A small model that answers yes/no questions on an image's attributes, trained from scratch.
Training: soap at rate 0.003, 10800 steps, batches of 256.
Data: trained on rosettes with rotational symmetry, 48750 training examples.
Rows from block 5 of the fusion encoder, named by matrix and row number. Rows with one number belong to one attention dimension. Each number is 128 + 24 x the weight over its row's rms, rounded and kept within 0 to 255. All counts start at 0. After the name is the row's rms in percent of the matrix's.
# q: attention query (fusion_encoder.blocks.5.attn.q.weight, 256x256), inputs 128-191
# k: attention key (fusion_encoder.blocks.5.attn.k.weight, 256x256), inputs 128-191
q.94 067 [ 74 102 131  79 101 108 135 115 142 137  95 140 111 135 136 113 108 111 125 112 141 141 109 153 111 111 132 127 117 130 110 139  83 145 128 113 117 130 143 153 131  86 110 115 144  98  94  85 121 109 133  87  96 111 127 189 102  97 160 118 180 142 164 128]
k.94 082 [135 123 124 135 143 113 156  93 151  76 114 123 137 158  84 157 135 111 131 115 158 139 104 141 148 118  58 141 136 148 162 151 136 139 102 159  77 133 129 113 113 160 140 117 175 114 170 123  95  80 120 127 115 108 146  88 119 161 123 115 121 134 131 106]
q.95 085 [154 151 139 128 112 144 118 119 171  98 121 129  91 146  68 127 131 126  84 114 104 134 130 106 120 129 121 124 151 130 121 102 129 121 122 133 114 156 136 124  85 136 148 120 102 143  93 138 152 156 130 193 117 128 119 116 123 165 101  97 144 161  84 107]
k.95 221 [148  85 154 127  90 161 155 124 152 141 164 105 117 165 103 141 100 134 140 143 122 164  91 146 110 127  78 129 146 169 163  98 145 128 124 139  90 133 128 105 108 140 126 112 113 167 167 121 150 115 155 117 153 158  97 116 133 165 111 115 118 145  78  89]
q.96 110 [168 145 138 139 128 138 118 173 136 187 169  88 128 105 113 112 120 119 142 137 124 154 155 167 115 122 111 109 139 145 124 154 111  97 119 118 147 116  59 131 110 140  87 116 116 119 112 110 148 108 129  89 115 142 110 128 156 166 112 159 127 105  86 141]
k.96 084 [118 125 147  49 150 128 113 159 162  84 117  84 125 101 100 159 123 156 102  92  82 139 130 132 157 131 148 168 138 144 123 156 140 133 123  80 108 147 126 139 117 160 111 136 143 134 129 112 138 163 138 142  85 144 124 135 123 168 144 111 120 135 132 140]
q.97 136 [128 144 118 143  99 137 121 137 129 114 147  98 109 142  88 128 125 140 152 136 133 143 124 156 145 118  76 156 164 186 167 102 157 120 133 139 104 138 107 123 111 174 141 144 114 119 182 148 158 130 101 119 115 157 116  87 137 151  86 124  80 110 113  82]
k.97 102 [152 146 144 134 101 146 148 178 144 186 144 115  92 150 137  89 147 160 148 109 108 200 140 144 148 123 149 131 151 139 118 108 113 113 126  91 130 113  98 146 116 153 129  95 111 151 150 164 168 158 121 161 140 163 114 161  81 142 167 104 152 141 121 122]
q.98 122 [158 123 170 117  71 144 145 137 102 140 139 126  70 180 101 169 139 133 147 152 103 143  91 136 106 151 118 120 137 163 123 111 108 127 100 164 106 114 142 123  99 141 139 118  96 153 161 157 165 133 115 136 104 146 109 142 114 135  73 152  91 134 100  95]
k.98 142 [168 123 110 116 128 135 131 150 160 124 131 139  93 127 104 118 138 127 157  97  95 149 136 163 169 143 158 140 141 138 110 141 110 146 111 109 117 129 119 140 118 178 106 114 173 115 143 158 130 184 103 130 127 124 133 135 133 116 138 117 115 151 118 131]
q.99 200 [126 135 110 157 160 151 108 187 165 156 188 108 126 122  98 129 121 135 118 120 114 151 158 153 116  86 135 142 158 144 136 117 158 111 137  85 146 176  92 115 105 147 118 123 166 132 115 154 159 147 152 120 120 167 106  85 121 168 136 109  98 153 138 135]
k.99 165 [123 150  93 141 163 143 128 134 186  87 118  76 178 131 132 109 106 154 104  92 102 140 160 126 138  96 132 139 153 138 147 146 154 148 178  74 121 160 124  97 120 131 112 117 155 108 131 131 128 158 151 123 132 160 123  93 120 139 152 117 152 149 144 125]
q.100 120 [111  86 121 123  87 149 192  99 142 147 124 121 147 182  82 126  93 133 148 135 181 116 112 123 103 122  97 119 153 165 163  92 171 144 135 144  78 146 164 117 111 138 144  91 109 107 137 164 132 140 148 146 163 149  95 103 133 104 122 135 108 155 122  80]
k.100 087 [122 100  99 158 134 140  86 134 108 156 149 148 128 168 116 132 144 130 141 119 125 112 167 163 159 124 150 121 135 125 109 101 142 103 125 127 126 149 145 116 141 159 172  95 157 105 116 177 144 157 101 114 127 132 127 115  97 121 125 113 107 157 123 134]
q.101 107 [117 120 136 126 146 128  82 128 127 102 100 133 131  84 136 131 100  96 143  93 117 108 140 107 155 111 147 150 110 106  92 161 128 121 157 110 134 108 109 129 134 137 118 142 151  84 107 155  98 149 107 137  99  74 148 114 172  85 157 139 142 123 159 158]
k.101 107 [ 98 129 146 130 107 132 132  83  85 132 134 145 125 172 129 133 144 123 132 176 137 118  86 127 123 158  96 141 117 131 145 107 130 168 109 170 134 140 139 132 142 108 154 130  72 144 125 103 124  68 140 107  99 131 109 116 126 137  83 155 112  84 108 111]
q.102 135 [106 131 115 108 138 136 185 117 149 139 123 172 116 165 148 124 112 176 161 108 152 135 103  96 130 110 151 101 129 128 140 113 119 160 122  86 109 119 174 146 132 145 120 130 137 128 183 142  94 119 126 154 183 118 134 125 126  98 164 101 155 154 159 104]
k.102 114 [128 135 114 120 107 156 121 121 144 123 114 143 148 138 131  80  98 128 145 109 149 145 142 146 175 125 124 121 146 137 137 111 146 112 169 108 105 138 154 114 136 157 144 115 156  78 135 157 115 187 104 123 122 131 131 109 136  95 138  67 123 162 143 123]
q.103 089 [101 174 115 148 120 109 146  94  90 149 128 116 146 146 155 145 100 135 157 171 165 106 136  88 132 155 101 122  99 104 130 132 132 108 142 143 127 118 129 140 156 108 150 120 112  95 116 134 118 111 111 147 150 110 175 146 144 127 114 190 137  99 139 141]
k.103 111 [ 99 106 139 140 156 110 110 105  82 131 134 133 131 122 151 156 126 116 132 140 132 118  73 135  65 110 116 116 112 111 125 115 138 102 111 147 160 103 129 126 123  98 131 149  86 164 128 112 122  70 147 108 132 140 130 127 133 116 132 141 134  98 129 135]
q.104 131 [149 150 149 143 124  98 106 129 102 106 130 155 145 122 149 152 140  92 104 126 156 117 136  87 120 144 140 129  96  93  83 160 107 136  90 140 170  97 138 151 141 133  98 174 115 123 123  99 133 114  98 118 110  93 150 136 121 106 149 127 125  77 147 165]
k.104 105 [120  72 121 115 107 123 139 117  97 138 119 138 102 111 118 181 139 137 131 161 131 119  83 118  66 126 105 116 123 142 130 116 131 102 120 161 118 142 133 142 132 119 127 120  97 128 156 142 122  85 147  81 136 144 144 125 171 126  94 162  65 124  93 112]
q.105 129 [107 154 156 112 124 101 147  98 124 113  90 146 165 151 189 102  71 146 107 163 129 115  97 144  97 133 147  71  86  90 124 128  87 118 143  96 126 126 137 140 142  69 111 132 139 142 129 109  94 121 137 137 136 126 156 163 152 134 147 142 106 140 151 151]
k.105 125 [ 83 141  87 120 169  92 156 105 130  97 100 125 180 116 168 107 177 113  89  87 134  85 153 119 135 113 136  82 127 105 119 149 118 131 139 117 146 117 160 153 162 109 117 165 159 138 112 101  94 102 150 115 122 107 150 136 104  97 158 144 172 128 169 142]
q.106 104 [138  81 117 156 172 159  97 175 134 129 146 120  86 118  90 157 141  74 117  98 104 182 133 128 145 130 162 143 142 114  85 156 112 107 106 111 161 151  84 131 111 147 114 116 132 125  95 137 155 158 138  80 101 125  86 118 127 118 157 155 136 159 117 155]
k.106 105 [162  96 155 126 106 120 116 118 108 128 149 123 103 107 123 182 123 131  84 153 107  97 111 144  78 152 130 144 129 142 133 139 128 149  89 170 117 141  99 133 107 114 144 125 126 154 143  83 164  95 152 125 102 140 110 127  97 158  91 176 111 118 130 114]
q.107 108 [146 130 191 128  97 116 126 142 114 119 120 125 104 127 166 114 108 132 153 150 118 150  95 163 149 152 144 152 116 120 130 127  91 132 140 132 106 108 135  99 150 108  93 149 122 124 151  86  97 160 129 147  89 132 151 163 160 137 119 137 153 106  69 139]
k.107 105 [128 165 137  63 163 101 149 120 169  90 101 159  81 107 133 119 156 122 139 124  94 125 113  82 165 151 138 128 115 113 124 158  81 179  92 141 131  97 150 163 122 143 109 164 124 143 139  80 120 118 112 135 117  77 131 175 117 118 118 122 138 149 135 132]
q.108 099 [141 142 123 174 137 140 105 171 134 174 188  91 136 120 120 136 158 137 112 140 110 147 131 169  93 130 140 125 137 135  97 142 128  81 135 112 143 138  49 119  96 144 121 132 134 149 130 114 163 109 135 114 131 151 126 123 148 230 125 132 113 149 126 145]
k.108 084 [147 106 151 110 140 106 137 167 184  97  92  96 153 128 123 126 145 171  99 120 116 154 118 145 119 123 120 155 147 144 144 135 149 159 147 101 123 131 114 119 124 117  92 127 146 175 129 101 140 109 152  75 117 131 125 126 125 124 131 136 115 115 113 131]
q.109 125 [112 137 140 152 129 134 149  91 139 136 132 151 156 117 132 130 161 147 107 152 182  71  99 114 105 116 106 111 117 129 162 109 163 110 131 123 132 154 153 132 128 131 179 132  97 128 134 134  96 129 120 105 157 139 136  96  78 117 144 105 100 104 162 103]
k.109 120 [122 127  69 144 135 135 134 156 126 135 128 120 162 138 141 103 127 147 126 103 148 123 156 122 141  92 152 119 160 131 117 120 131  80 143  87 150 161 117 128 144 134 130 131 171 106 130 184 127 154 110 125 145 144 141 111 100 114 135  72 114 168 142 139]
q.110 117 [131 136 126 110 154 142 143 147 129 103 117 119 166 113 117  83 152  95 138 115 154 135 149 144 194  98 154 115 134 171 143 112 113 125 116 117 133 109 133 147  96 166 102 140 152 121 165 100 111 123 103 141 115 103 135 129 131 112 122  71 155  59 141 122]
k.110 112 [120 143 114 119 116 160 155 136 165 163 142 154 101 165 121 123 105 141 117  99 119 139 121  90 172 133 119 151 160 144 163 116 145 167 134 108 101 164 165 105 132 148 155  96 140 134 125 118 136 173 118 154 169 140  97 120 111 119 100 107 147 177 135 110]
q.111 120 [132 102 102  69 176 112 115 130 118 103 114  98 119  99 145 155 102  78 107 108  95 100 143 128 107 128 174 107 127 101  95 175 101 129 156 113 149 116 104 141 128 115  74 122 167  96 116 121 126 125 158  92 123 116 105 125 158 116 178 154 108 119 141 167]
k.111 090 [127 120 108 125 153 126 155 118 147 116 101 100 161 141  76 122 192 117 141 122 154 143 118 114  95 135 161 102 127 141 117 125 125 152 124 150 122 131 133 127 146 137 170 151 130 133  99  88  96  76 146 114 114 126 126 111 111 104 135 156 153 143 126 128]
q.112 060 [119 130  93 119 147 139  92  96 133  84 137  76 110 104 179 120 132  95 174  90 109 138 152 119 118 139 108 155 125 144 154 155 144 141 129 134 107 128  95 133 118 132  86 143 151 174 156 124 143 116 142 131 145 111 144 119 140 144 117 140 128 158  96 127]
k.112 140 [132 131 146 137 127  96  78 169 127 141 126 128 143 128 146 115 110 109  95 120 112 133 150 106 153 120 179 128 124  83  87 134 109  97 135 100 165 129 107 145 131 123  85 125 133 122  99 126 136 165 119 144 118 122 144 146 147 139 162 137 142 133 119 181]
q.113 079 [141  86 133  62 125  94 108 121 126 127 133 132  93  90  98 153 144 137 123 123  79 147 123  92 140 136 141 116 121 139 123 132 103 100 126 177 125 107  52 141 137 143 142 139  91 108 151 118 156 103 124 121 121 116 101 129 121 161 109 144 108 140 120 134]
k.113 105 [119 160 102 156 126 135 127 144 150 116 142 143 131 118 123 106 153 143 118 102 151 125 175 126 179 103 157 141 155 127 134 122 119 119 146  95 123 160 137 136 159 149 192 117 182  76 109 134 160 175 117 154 122 129 107 119  79 126 156  90 142 157 147 134]
q.114 082 [190 137 127 130 127 126 120 141 142 150 139  80 135 103  96 147 126 142 105 115 117 155 129 107 122 124  78 156 145 175 146 116 147  99 142 139 136 138  72 154  95 162 120 104 124 144 181 128 170 141 111 145 128 153 130 113 124 188 100 127  92 143  79 118]
k.114 091 [128 112 145 116 139 122  96 150 109 125 163 115  89 113 129 158 109 119 118 139 109 142 109 109 134 124 162 141 111 130  81 163 100  96  77 139 171 132 100 155 134 119 100 149 124 160 107 126 150 139 136 137 120 142 121 146 164 112 105 161 104  98 143 153]
q.115 080 [125 131 107 123 155 133 105 146 126 101 151 128  81 123  88 189  93 115 112 103 123 130 101  92 105 102 117 176 153 142  92 157 138  92 103 132 145 109 105 130 112 170 127 155 102  64 169 152 150 142 127 102  95 135 138 113 125 138 111 127 107  97 140 124]
k.115 087 [121  89 130 112  99 106 126  88 113 125 112 160 110 121 133 147 162 120 148 146 130 134 109 138  92 161 162 123 100 105  95 150  97 131 110 130 149  97 146 148 162 108 108 137 127 128 112  91  94 128  96 144 142 110 167 155 135 110 150 164 141 121 122 141]
q.116 089 [142 137 155 123 152 123 114 167 157 129 142  98 101 140 127 140 119 109 102  97 116 161 147 117 150  80 152 150 179 130 129 117 150 109 130  87 123 117 101 121  94 177 123  91 160 124 147 149 148 141 124 107 110 154 122  84 140 133 119  98 135 155 146 112]
k.116 153 [117 113 135 122 126 148 166  91 121 127 115 118 134 120 116 138 146 137 120 139 148 103 112 111  85 130  58 129 126 158 174 129 157 142 128 164  97 117 130 104 128 133 149 123  94 145 164 102 135 101 139  80 144 144 121 118 144 124  91 132 107 123 128  91]
q.117 144 [ 89 124 134 122 118 122 154  78  89 109 111 161 168 140 194 119  98 152 138 160 138 115 100 111 119 145 118 100  93 126 145 147 103 158 116 148 133 121 160 133 154  70 121 149 108 135 115 122 114 108 128 127 151 119 143 161 128 129 132 148 129  97 141 134]
k.117 127 [148 110 152 129 141 116 146  98 102 104 113 145 101  92 132 164 147 112 107 165 124 121 104 122  99 157 116 135 105 117 108 163 115 166 119 178 142 113 140 131 137 120 109 145 113 135  99  84 134  80 142 115 132 104 124 132 148 108  97 163 151 125 125 133]
q.118 072 [164 130 103 125 110 107 103 173 170 176 151  79 143 102  92 140 102 144 102  91  80 155 161 120 144 111 128 136 148 121  88 123 136 130 111 122 117 152 104 157  83 179 140 125 138 162 138 123 156 131 128 140 144 160 126  99 154 133 149 113  97 142 174 136]
k.118 078 [149 155 115  82  97 136 120 158 140 116 100 142 109 125  95 130 167 148 131  92 105  83 162 173 136 136 180 104 131 134  99 130 123 156 106 120 129 136 154 157 119 158 121 109 134 130 148 131 121 160  82 119 137 112 116 152 133  97 115 119 105 166 134 141]
q.119 069 [131 112 136 199 152 111  90 138 122 144 142  90 141 145 145 132 138 127 122 125 129 141 154 121 134 140 136  59 136 149 128 119 136 101 147 124 152 173  96 105 140  83 115 112 111 142 123 167 176 108 157 146 166 143 101 105 128 198 134 158  95 107 114 142]
k.119 073 [154 129 154 145 108 139  87 171 124 187 119  99  94 143 127 134 108 142 126 110  91 143 120 123 113 135 114 123 135 124 132  95 122 129 126 106 128 107  96 161  92 114 128  99 127 136 148 154 121 129  85 163 104 148 134 137 123 106 105 144  89 104  93 121]
q.120 077 [133 128 177 127 103 161 144  99 125 109  85 133 123 159 157 133 101 141 131 161 141 114  87 113 104 145 107 130  95 146 129 141 123 120 127 126  97 133 146 121 154 127  85 151  98 138 144 147 103 115 153 118 154 114 146 157 127 118 147 117 170  95 145 111]
k.120 137 [119 114 115 138 144  83 100 124 106 110 108 130 148 102 166 120 144 105 109 135 124 104 147 120 119 140 160 112 107  71  92 176  93 101 130 124 180 135 112 150 155  99  92 164 148 104  80  95 107 116 125 111 113  98 155 143 140 111 144 150 165  95 145 185]
q.121 089 [100 142 157 137 161 116 148 109 113 134 114 139 167 141 176 139 131 126 138 151 111 125 105 126 118 139  97 113 110 120 151 146  87 157 114 149 130 111 145 144 146  76 105 156  82 141 132 106  76 120 121 149 116  93 148 178 157 162 127 147 147  98 124 141]
k.121 078 [123  92 101 118 167 109 132  89 125 123 128 128 139  95 131 145 157 101 160 115 134 151 108 146 102 128 146 112 112 124 127 182  95 144 128 163 144 126 113 149 181 106  87 104 130 115  96  89 123  74 116  92 116  92 161 121 167 114 145 139 120 131 126 141]
q.122 078 [123 122 110 158 122 142 129 114 151  82 123  77 143 119 102 129 155 113  84  91 131 132 148 137 131 124  96 107 147 135 145 124 176 122 129 151 113 146 150 124 127 133 108 138 140 106 115  81 156 134 159 102 136 121 112 114 107 148 139 106 140 155 133 112]
k.122 106 [ 99 138  92 135 173 126 127  96  89 122 133 137 183 112 172 109  98 105 139 113 149 102 138 112 140 102 152 116 121 100 129 142 131 120 158  98 165 131 137 101 153  82 130 123 160 109  78 142  96  96 128 119 130 118 159 112 132 126 190 137 152 125 186 154]
q.123 110 [123 128  80 153 158 138 103 157 118 122 180  69  99 116  68 156 141 124 120 116 118 141 138 124 139 105  99 150 164 172 136 135 154 114 140 145 149 123  78 122  99 175 144 116 131 100 159 152 179 115 148 100 115 143 108  92 123 155 105 115  81 141 131 110]
k.123 070 [136 140 166 107 129 134 132 120 136 125 127 131  88  98  86 124 172 127 122 144 130 131 128 162 105 150 134 135 128 155 127 142 145 147 130 137 106 142  94 144 131 140 150 115 126 158 138  96 120 132 109 159 104 121 128 138 126 115  76 134 120 120  86 117]
q.124 077 [120 113 113 146 150 103 178 101 103 114 123 147 135 133 109 153 165 106 141 125 151 104 110 109 146 155 112  98 116 116 117 135 124 141 115 168 142 116 169 134 144 145 141 147 118 107 128  79 125  88 135 127  94  97 112 150 113  82 120 149  80 101 155 128]
k.124 109 [118 105 118  94  97 149 160  95 118 132 118 156 115 145 101 133 118 117 160 120 159 129  80 123 172 154 116 142 133 134 143 103 118 195 102 154  72 110 163 134 173 147 188 103  97 107 133 152 111 142 122 161 140 106 129 147 137  86 113 113 144 173 116  96]
q.125 089 [147 178 153 126 117 104 107 165 138 127 128  81 101  94 144 117 107 168 129 175 107 134 129 109 136 139 141 154 112 131 103 118 104 114 145 106 156 120  81 147  83 137 103 149 125 142 132 118 218 128 137 134 137 158 115 139 155 168 127 152 105 130 121 151]
k.125 083 [129 105 105 196 121 104  88 105 105 130 109 151 126  98 129 147 140 120 106 126 155  99 149  92 111 134 121 130 122  88  99 175 149 121 115 141 160 138 116 118 144 127 134 142 147 103 105 117 153 113 139 126 161 111 133 110 101 133 153 117 113  87 151 163]
q.126 073 [ 87 125 107 173 156  99 125 112  90 126 128 125 176 131 190 113 136  93 149 117 141  68 139 132 106 122 122  82 119 119 142 124 120 116 114 107 161 127 161  98 122  77 101 146 141 152  92 138  94  89 141 103 105  97 152 124 123 119 151 154 129 119 143 138]
k.126 077 [134 138 140 143 132 137 150 126 154 141  77  97 142 136 145 126 124 155 104 108  99 152 141 134 118 124 114  98 149 151 144  82 170 135 175  99 107 110 146  94 128 138  81  94 104  97 145 128 132 129 144 115 130 184 116 125 137 145 116 142  97 153 115 123]
q.127 078 [121 172 129 148 166 124 152 141 118 135 155 132 149 113 167 107 104 157 150 165 128 107 115 106 146 145 123 123  89 100 132 166  94 127 126 106 151  91 117 155 136  94  75 186 137 158 129 137 116 123 137 128 144 132 150 132 148 148 171 153 119 141 147 147]
k.127 112 [138 121 130 131 154  93 106 130 118 103 105 123 124 108 133 157 166 140 106 149 124 112 118  96 126 158 164 115  93  93  83 185 100 143 111 149 155 105  98 166 151 112 103 165 113 131 118 122 103 115 110 150 110  98 164 163 144 148 152 152 147  94 126 172]
q.128 091 [140 155 136 174 148 162 110 148 142 139 142 114 127 142 111 126 134 131 151 127 123 145 158 138 108 118 127 116 143 142 120 166 162 105 118 105 131 185 105 108 101 138 126  92 122 138 117 154 158 103 147 113 154 158  93 100 125 165  95 127 122 144 114 137]
k.128 084 [ 85  97 110 145 137 131 108 130 116 117 127  92 135 101 126  95 159  89  99 115 115 131 125 122 177 102 126 115 135 137 144 112 126 107 150 138 115 150 142 130 143 124 140 143 180 126 109 107 134 128 128 149  56 124 123 111 157 136 125 106 122 158 106 131]
q.129 133 [153 111  86 127 131 149 128 137 172 106 148 105 102 148  86 131 147 140  99  94 120 169 146 119 168 122 121 143 161 164 137 130 140 104 150 103 125 140 106 118 111 181 127  96 132 105 162 135 168 146 156 107 132 133 106  94 139 145 129 102 113 136 117  98]
k.129 107 [126  98 168 100 142 145 158 123 144 120 159 106  99 133 118 145 144 128 118 130 129 143 111 149 124 135  80 152 149 165 180 116 160 156 121 145  92 137 156  79 101 158 129 121 143 172 175 140 113  97 130  91 140 134 102 100 107 147  78  97 131 101 134  79]
q.130 073 [ 98 152 141  91 150 131 125 132 134 124 137 117 104 126  92  93 142 134  77  93 141 145 172 102 105  72 102 128 152 156 162 118 153 136 161 101 118 133 137  79 106 137 182  91 122 165 173 113 134 138 146 145 132 186  92 111  84 113  98 105 133 154 123 109]
k.130 072 [160 122 159 162  96 145 129 132 117 123 130 116 137 125 131 105 101 122 156 127 129 162 109 133 116 146 116 139 124 137 124  96 118  94 115 110 140 138 106 122 135 130 168 125 102  87 127 148 168 118 166 125 123 133 110 131 156 144 149 126  85 108 119 125]
q.131 082 [128 162 123 129  98 112 144  99 102 150  89 126 144 152 154 116 102 127 139 147 147 141 129 116 113 121 136 106  94 102 135 177 117 138 134 139 140 137 166 155 162  88 107 151  97 112  90 121  90 120  91  97 126  97 154 128 154 123 130 150 128  94 123 143]
k.131 082 [119 132 115 141 156 111 149 117 163 107 132 148 140  96 149 120 142 152 125 130 126 101 155  96 126 120 149 138 134  78  90 127 144 108 118 130 166 135 123 140 105 104 128 124 138 156 118 149 148 127 152 119 175 106 117 130 128 120 147 115 135 132 157 152]
q.132 116 [116  90 154 146 123 119 117 133  79 126 134 146  98  97 161 138 132 153 145 160 143 130 114  90  87 149 152 142  98 126 115 130 110 133 108 164 149 131  97 141 108  83 140 159 115 121 127 109 160 110 116 128 126 124 101 149 132 163 115 155 119 112 123 137]
k.132 121 [137 158 121 148 130  83 101 134 101 136 114 145 139 111 182 130 141 113 134 144 109 117 128 115 144 143 156 125  90  72  88 155  90 123 102 120 181  98 110 165 168 109 122 163 119 130  99 132 118 120 105 137 149  95 165 172 133 122 153 152 147 111 151 174]
q.133 081 [144 149 126 124 138 114 126 175 155 154 148 102 122 118 115 155 124  90 161 109 116 159 121 128 145 116 152 141 151  94  88 114 123 110  99  85 141  96  74 151 119 166 140 122 131 164 145 134 150 137 108 135 114 139 154 135 108 149 191 139 155 144 144 142]
k.133 110 [141 132 131 147  92 156  96 164 147 126 145 101 109 136  93  79 143 163 108 128 127 142 134 132 158 118 109 162 147 157 149 109 157  97 153 123 130 166 121 107 106 155 113 117 132 100 160 144 171 149 132 117 133 153 106 113 142 143  65 102  92 136  52 115]
q.134 095 [121 154 174 169 125  91  93 119  77 144 131 149 147 116 149 151 140 112 131 160 124 110 103 118 121 141 125 132  94 101  87 143 105 138  92 140 146 129 117 132 165  80 117 148 107 157  83 131 103  97  98 120 108 111 155 153 133 141 145 180 146  91 137 167]
k.134 083 [143 104 145 129 117 161 130 128 149 126 132  91 101 107  91 125  95  99 135 130  82 134 145 125 112 127 143 122 163 145 133 105 160 126 146 133 143 202 163 103 100 138  97 104 140 130  92 120 167 139 133 124 154 165  76  90 176 105 116 111 136 163 116 130]
q.135 085 [116 107 149 158 124 116 125 150 121  87 136 118 122 118 138 115 123 144 109 167 162 160  89 152 114 161 124 132 104 108 125 121 123  94 110 121 147 182 127 136 149 104 161 136 116 147  70 128 134  90 100  95 154 146 133 131 129 117  86 150 148 109 103 139]
k.135 070 [118 113 153 132  90 129  92 129 108 177 167 145 120 128 139 143  51 143 136 145 144 137 141 101 132 137  92 164 139 154 148  87 144 137 129 133 103 155 140 100 137 100 106 115 128 145 113 103 157 136 149 134 121 107  97 138 167 150 120 103 130 122 102 109]
q.136 117 [127 138 129 133 105 103  99 127  97 146 125 170 111 117 145 165 171 105 156 157 120 124  99 122 112 178 135 132  85  93  99 134  73 128  85 164 148  79 123 166 148 119 153 170 100 143 114 127 111 102  77 128 108  79 169 180 119 131 113 149 138 108 127 155]
k.136 078 [123 118 136 124 128 124 155 105 116  93 114 133 110 164 120 130 123 115 157 158 131 124 102 135 123 147 127 104 107 142 158 165 118 154  99 159  93  89 139 125 152 136 111 137 112 123 177 143 108 132 100 106 106 106 144 121 126 129 113 134 110 138  98  99]
q.137 080 [107 133 150 194 117 134 139 107 130 150 128 159 132 121 163  96 125 147 160 147 165 118 121 115 157 132 114 142 124 119 164 117 123 161 115 144 114 153 134 132 125  86 133 124  80 133  77 126 120 137 107 168 161 127 157 179 136 157 127 129 169 159 135 107]
k.137 077 [ 91 141 162 151  91 137 118 114 100  88 112 151 171 160 108  82 122 139 147 161 158  96 109 131 128 153 129 150 123 131 150 125 114 131 131 134  93 105 156 135 151 112 135 155  98 134 112 125 150 119 128 112 112 122 145 140 119 139 106 129  90  79  55 125]
q.138 113 [ 92 145  85 188 154 148 101  96  97 141 153 138 167 108 143 104 111 162 123 137 155 102 161 119 108  84 119 146 119 120 149 120 140 105 140  89 144 169 137 112 139  93 142 124 119 146  98 126 105  93 156 152 110 138 149 107 102 119 156 106 126 126 168 146]
k.138 076 [136 137 128  91 119 132 149  96 141  76 125 121 121 151 108 122  89 117 197 116 162 131  93 160 135 141 156  82 119 132 144 118 161 151 134 149 125 114 128 106 131 130 168 121 114  82 145 140 117 127 112 104 159 126 129 126 140 112 148 112 112 136 132 115]
q.139 105 [116 151 101 118 120 123 145  86 124 128 107 186 177 157 156 101 122 122 160 122 152  69 125 142 138 148 157  81 119 110 139 113 120 124 109 128 122 113 192 127 129  96 127 114 118 106 101 125  64 124 118 140 137 104 148 146 117  79 149 107 154 140 149 132]
k.139 090 [ 91  91 168 138 109 132 181  94 100 138 116 137 128 142 121 128 106 148 141 154 149 130 105 135 111 126 121 120 122 160 177 126 137 173  90 137  79 128 173 111 138 129 104 118 109 111 147 132 114 125 143 110 135 143 145 114 147 140 138 113 115  91  72  98]
q.140 075 [126  90 133 135 167 113 102 101 108 149 172 113 136  93 134 143 193 108 116 115 104 117 117  98 118 139 152 123 119 125  99 144 133 100 120 121 140 148  87 128 140 123 106 163 137 152 106 118 167  63 145 105 135 137 102 125  98  97 149 102 130  66 112 161]
k.140 087 [127 147 176 161 107 115 130 126 119 137 111 110 113 124 129 133 114 200 159 155 124 134 103 143  88 137  91 142 116 149 152  97 132  91 108 141 112  97 111 118  93 121 146 131 101  99 130 160 123 114 127 118 111 149 126 127 119 161  92 153 105 125 105  97]
q.141 074 [148 111 161  87 131 126 114 137 111 113 119 108  96 113 123 156  96 128 108 119 133 118  96  95 126 145 118 136 130 157 139 113 128 117 108 137  75 125  84 111 102 135 175 129 118 113 171 125 149 147 127 120 131 148 102 136 126 150 132 168 113 159 136  89]
k.141 080 [ 93 163 103 149 117 115 112 160 136 168 145 128 124 156 128 118 155 115 131 134 127 127 146 175 115 162 163 101 106 114  72 122  84 116 132 125 106 110 108 141 125 144 146 158 158 120  76 127 141 155 122  96 139 137 120 158  84 123 132 142 140 118  83 160]
q.142 095 [ 90 135 129 154 138 139 152 100  77 139 138 129 148 132 143  96  70 184 135 160 163 105 142 145 127 136  98 111 110 126 160 113 155 123 158 126 108 141 156 108 130 103 103 117 107 125 122 143 108 121 155 134 112 191 137 120 167 162 111 122 116 108  80 105]
k.142 072 [161 104 130 135 133 129 116  96 171 152 128  97 135 120 131 112 181 108 167 115 114 145 133 140 141  99 128 132 144 141 152 100 157 134  94 133 140 139 111 123  81 127 155 114 132 134 115 163 120  93 149 164  90 147  94  97  88  92 115 125 129 112 170 119]
q.143 115 [140 134 112 150 131 174 180 129 167 120 146 132 159 141 123 100 135 145 118 102 137 128 146 153 154  88 161 138 151 142 158 105 170 126 144  90 132 185 169 115 131 142 163  91 158 117 120 154 134 140 130 156 151 139  92 109 148 105 141  96 133 158 187 124]
k.143 081 [110 127 129 148  94 132  93 161 109 143 147 139 126 144 129 100 103 102 125 121 140 152 127  90 132 107 135 119 139 127 143  70 138  95 144 101 149 124 115 129 112 137 115 112 134 159 134 131 143 142  90 148 117 140 149 108 133  87 112 111 113 128  98 118]
q.144 099 [151 127 131 151 105  78 128 122 135 117 115 135 134 135 140 134 153  91 118 127 128 142 138  93 134 129 162 181 120  94 117 123 116 103 104 129 151  77 128 153 121 129 154 117  89 102 129 133 111 136  99 121 121 116 175 136  64 138 160 107  95 119 134 169]
k.144 071 [174 198 121 172 116 120  88 126 107 110 131 124 153 135 136 136 134 178 110 125 122  98 179 117 150 141 100 157 153 122 138 155 155 106 144 140 131 141 125 127  94 145 114 149 151 113 166  75 124 148 102 112 117 118 150 106 161 162 119  93  91 130  92 125]
q.145 083 [ 78 129 144 182 180 115 117 142 123 137 136  90  98 104 123 174 147 142 123 171 100 133 160 113 108 145 117 138 122 141 110 136 126 107  91 148 144 144  91 141  97 119  89 137 107 144 140 128 178 104 101 101 111 162 122 128 148 172 120 158 109  94 109 135]
k.145 058 [120 159 150 129 143 113 142  90 105 102  97 160 123 125 116 103 110 140 115 130 150 124 127  65 108 117 132 159 116 135 144 124 160 121 129 107 125 124 182 129 159  92 159 129 130 119 107 138 103 104 113 187 106 129 148 131 142 109  96 112 134 147 178 147]